Rows from block 4 of the decoder of a small image VAE, named by matrix and row number. Rows with one number belong to one channel. Each number is 128 + 32 x the weight over its row's rms, rounded and kept within 0 to 255. All counts start at 0. Numbers have three digits each. After the name is the row's rms in percent of the matrix's.
After each channel's rows are labels from the 100 images, of 14976, where the channel reaches its highest value: "lies over" is the class under the peak; "responds to" is what is common among them. Only what is clearly more common there than usual is listed. The data: made-up ball-and-stick molecule models.
# convs1: first pointwise conv (decoder.decb.1.0.convs.1.weight, 128x128x1x1, standardized in use), inputs 0-127
# convs3: second pointwise conv (decoder.decb.1.0.convs.3.weight, 128x128x1x1, standardized in use, transposed), outputs 0-127

convs1.7 084:122153151078115113136102087110167142159156143114191136119124109139179149117158079153136177087126122119094159131108111149113152133141105126182148136124092116133135137185084099141146089093162092185157118131136000133132120134157111130127112136122127149149138076141104108139123146114077129133144118133119116198029056175162135123182097103128118156124217108140132101133088097093127182183082
convs3.7 073:162142097137153099055170130142139133162099097164105134132107122150146138119096156071130116159133107073114125108158047117124154099183122132130051174120152093117075154103134117144130174184115175069116137141147094124109143074164136138101095115107162093096119255176121172119119136158101120154121131061105164160182148143100119108171080159157128125140116097116164118110143136143127085105128
lies over: stick
responds to: dark backdrop; balls and sticks

convs1.13 093:123170125144117084150138139108105108148152118114255124107146148129133133155094141161104138111088126158127149130114122135128233129144145127127118128138176141100133056127111131134132075122167084110119116059116084094138155183121126124108125145208128108111128150167143121133111130141144130132151140180119059113152044118130117130079117119158139129107231099106184221138159119087121142145125
convs3.13 070:163142096134147098063170130142144116161097095167105134129106121151147139120111156072131117160133106072113124108159083117124156098185123131131049176120155089116075156102133117145128176185114177067115136141148094124109136073166137139101075111107143092096119057179081174117117133158101119152124130243105026162185149144099119107146078154158128124141125096115137121109144136144125086104130
lies over: red ball
responds to: dark backdrop; red ball

convs1.10 134:170158094184148112115159144077129141113124113105094139096116123137099153160105168122131164176135155127118137165170165128120127141114185142136140132091147100170163021080133188192165128136162080046175127161127182132133139156096136115137121116127135123213144158144178133130150131171142113125139192088099048101107122094138112179100123144122187125110125099171124072143077108103115093105169
convs3.10 214:132112112096163087116124130107114074116111087134095184151126085139177145101147168076158180137149066120108102101209112129134128116168135133092141156103082042144098117120116155126152128199119121129118056168126089205110107135123162211093187195141171118141116126175156124118096145109133136138132151169146145116136118138123138065133056180133099153137138110117177112137131175179093094124135
lies over: yellow ball
responds to: dark backdrop; yellow ball; small balls on sticks

convs1.9 095:119170130137119084151136139110102108146151121116248125108148150129132135157092143169107138108084128159128150129112123137130234130145143133128119129140188146099132062130106127134133086124164090117118117050118076091137160181124129126112127152211132111113130155172144124134116133142141132133148139186120073112162042119130120128080116128161139136107238101113190210139158121089121146146125
convs3.9 066:166143094135148096162173130144137114164095093169103134130104121153148140119137158069131116162133104067112124106161123117123158096189123132131043180119127088116071157101133116146128180189113181063114138142149091124108130069168138139099062111106153089094118092183061177117112133161099119154122131174103185164189150145096118105231074160161128124142129094114147120108145136145125082103129
lies over: red ball
responds to: dark backdrop

convs1.60 104:152137124141109134142050121166165142152113144084144166110117128160119138102101141100163121130173087106102180143098128109114094142064088092129172140129107121161110141133131117189108124130135122205152108125101066164108078101085111134137141084118128071130166134159112124125137108141078103124103195220124068155133145107187099078120098128178120106119239129110105121125139182137103171203127
convs3.60 077:164145103130167097131168126135146104157093095171109142132099121153142140136054159083133123160134113077112122105166131125125156099186128128145049172118151097117077154103127118148125168172113173065115143140149080126105124073164148137087083119113157093099123063183114172116109146158100117154143130233101140163188151145100123109249088173155126124148109096110136142105145143144125088104122
lies over: stick
responds to: dark backdrop

convs1.41 085:146114125104120067099128105128136142126149164115141118124102149135125113238143135189158157112112102126142000125125147147136114163110130145151138119131098151097161133117122131155134155088170120127131168175144030174146081164145167138125141080143167156149129093198125117143188142127113128143159072143138166105117142123144135113103139077145134145117151130150161184094085092124165152131145
convs3.41 075:161142098134152100160169130143143130159099097166107132129107121150146138119095155079130117158133107074114124107156009118123154100181124131131054176120175095117078153104133117144128173183115172071116141141147063124110136076163138138105097115108136095097119246175140171119119132157104120152125131245106123159181147143101120108098083163156127124140119098115145120110143135143126088106130
lies over: yellow ball
responds to: space-filling; dark backdrop

convs1.108 141:180189120081143110128110166114108112105070110134154101107089099070173158147140113172114123104104127076122145175120124162108152144119188121148109180137122130099139080134147088114106155129255098127171136110124103155115107110135126052073109096148138121134154175134173087092115123208139101152087071119118088095141143139130108162130149134111153108119119080157120167155173129080080131085141
convs3.108 149:105075080144161159109126131133135190183204149110108204171233164147085112094108148092114128115093143122150123084136121151124110168131092145098129173148139119120126130126160117147163150127125149124134086138093139127108124096176153132127117132090179121081074107121189135141165077185116111108107151139073063156141144132174129144161149120148070142118114129137204022110132119106094127124097
lies over: yellow ball; orange ball
responds to: dark backdrop; space-filling; yellow ball

convs1.72 103:149133138129130102172098109115183139208088128143149136129151070122186174156163097203134156088103130121134161100134149139130198129155113125141138118129161132142146118149100103159150117090106089145108136123120010102126083138156160134155122131160166119121113115190134142150090112118095120152114036118129110166057109130102113100165115147126149129148171142133064114155098105121082214198084
convs3.72 068:165143095134153097164172130142145116162096094169106134129105121152148139118094158071130116161133105069112123106159087117123157097187123132132047181119156090117072156102133116146126178188114177065115140142134092123108136071166138139102067114106135091094118059180053175118080133160100119155156131210104122163186149145098119107192077160158129123141179095114141120108145137145128084104129
lies over: stick
responds to: space-filling

convs1.11 117:125126107124125180107119118107071103149131121110173135115121139122148105098102153144128100092110102152124121120110113119131200124137129133134102118126108071140107088123101113132099113093120099143098217124058201055117185122117071120126126151125112115119127131149119123121126128127092126110216145194104104122220055100126069134082094088167164115086145216147199150145160100144093143174125
convs3.11 073:159141096134122104120165160153134126153106100175112123125117122152144135133109141085127116157131102067116122103166240121127152098180131137131055182122135093116084147107125123123138174168119169054118144140143110121112130088155127131086093100104139097097115062177255167115046149157090137155164128167112087150186146140103125110108087142160118120143179100117143118116138136143128084109134
lies over: red ball
responds to: dark backdrop; small balls on sticks